A small image VAE, trained from scratch: batches of 48, 2.4 epochs.
Rows from block 13 of the encoder of a small image VAE, named by matrix and row number. Rows with one number belong to one channel. Each number is 500 + 25 x the weight over its row's rms, rounded and kept within 0 to 999. All counts start at 0. Numbers have three digits each. After the name is the row's rms in percent of the matrix's.
After each channel's rows are labels from the 100 images, of 14976, where the channel reaches its highest value: "strongest on" is what is common among them. Only what is clearly more common there than usual is listed. The data: coloured fractals of 300 iterated function systems on busy backdrops. In brackets: how many of the 100.
# conv1: bottleneck pointwise conv (encoder.blocks.15.conv1.weight, 64x144x1x1), inputs 0-71
# conv2: growth 3x3 conv (encoder.blocks.15.conv2.weight, 16x64x3x3, transposed, each kernel summed), outputs 0-15

conv1.34 104:485553466524521504506520504479435487495490449491531467496495493482506502468522512509543494518551494497521527462545513493501469505504461512534497478493479504533514508491492517491561527501463536493479526484477504516516
conv2.34 139:504457486484495490447484477524488480466488467481
strongest on: dense (25)

conv1.23 097:531507513501532512496479486522539475452493520503446490484483451495510543483462493534572511541474536490525477498488469489490509513520505492509544454463534499489477543543523478507520468521475494475502521481488527470510
conv2.23 100:495482463494522512493489475500464516517433482502
strongest on: dense (30)

conv1.18 093:557491509524432513548500476551474463530521482496518557508478532480474454466506497494491534484468525517464561480506456512469476504500483522524506496500516514539386494453514523536516499537533540520487506487496481493490
conv2.18 086:493486483517465506484468465480544455491484478514
strongest on: dense (25)

conv1.51 090:494532497508564478490505443496470501498460543528457468509508488529536482567475474486530495532487503460504505524487506494452474494487529470532487487518478524475491504508537504472536515503515448531479492504493488470481
conv2.51 089:493473469493515508505463495517443510487484451495
strongest on: black (35)

conv1.30 091:479477539514518512520501506496448537456533546499466512461548491481497509454496502511463511502484551508500525499471568418518537536530469495540481501543470483473516486503527498471511486526462469509514504482501503497481
conv2.30 108:493475501468516464442479507518516472490524472492
strongest on: dense (26)

conv1.49 092:470508493455556405541481488530495489514493539495500538482508568507479510526520508525488478469547513467518504511465521494480512535478468507499520510535503459493565487485511528472493534483499468514528495541487509509473
conv2.49 103:498466484511507467486457542505461458490511509499
strongest on: white (25)

conv1.31 102:564496481539489535513510450517552534513487515496493493514496486474500537466502488487491440465456556439449514531507525482439519503507530504526509519488508524480548510491486508541544462460487465506497515501494542469504
conv2.31 084:487475479520542473487489467492511463476490454505
strongest on: dense (28)

conv1.22 085:526525536505502483420459539521485501508504476506504508487497469505482513458480544472517462506511525489598544484489496539462499468473465488523517534456527516466489486530476504497513470487484534479521526500500512514508
conv2.22 073:482465493498487502480487460482474522463446491514
strongest on: white (25)

conv1.3 091:475460500493517483515490440474479523524511463509499507554514548528533537495521493519491503483455542515444578508477505531494533508454540524422498504513509474518503515542480493474496522493519482499466495514452475518533
conv2.3 114:513475481477491480460457474497477481500542482474
strongest on: black (34)

conv1.15 097:488470495466474521475495563548444435462507534508495481441503491517472513536515501493496535513507523494471527571508489468506507521477457517507453484501483502486474508468505574423482542553544490481478507481503524485513
conv2.15 122:493492478503482488461480536527513488560478518517
strongest on: black (28)

conv1.20 091:484542498457428504549484511501501477527515463498516550481518543526504513483540490518471474472507459433488524490560511525500494506515503518561546501471494498502548519530521503508516467467497447497493472497500488482489
conv2.20 072:479480487507506483491467485490480445463477460484
strongest on: dense (28)

conv1.53 102:485507502500536544512497546473440461478507534505458522501516516464493517489511471491475494471473466519457541493538496545541531499487473531484529507502523518559469489477472518554498494500491506483537504503474521521490
conv2.53 092:468505440502497497479485503516517502517528451474
strongest on: black (27)

conv1.58 093:511459515510520510483486554528491465508477513529513451451519516496445526493551515490518515489488464533556494497500568495546507558504495488466454457489446477487503502460527530426484500527514472500477482489517517459501
conv2.58 091:461472472500504475458485536524509524526493523478
strongest on: dense (29)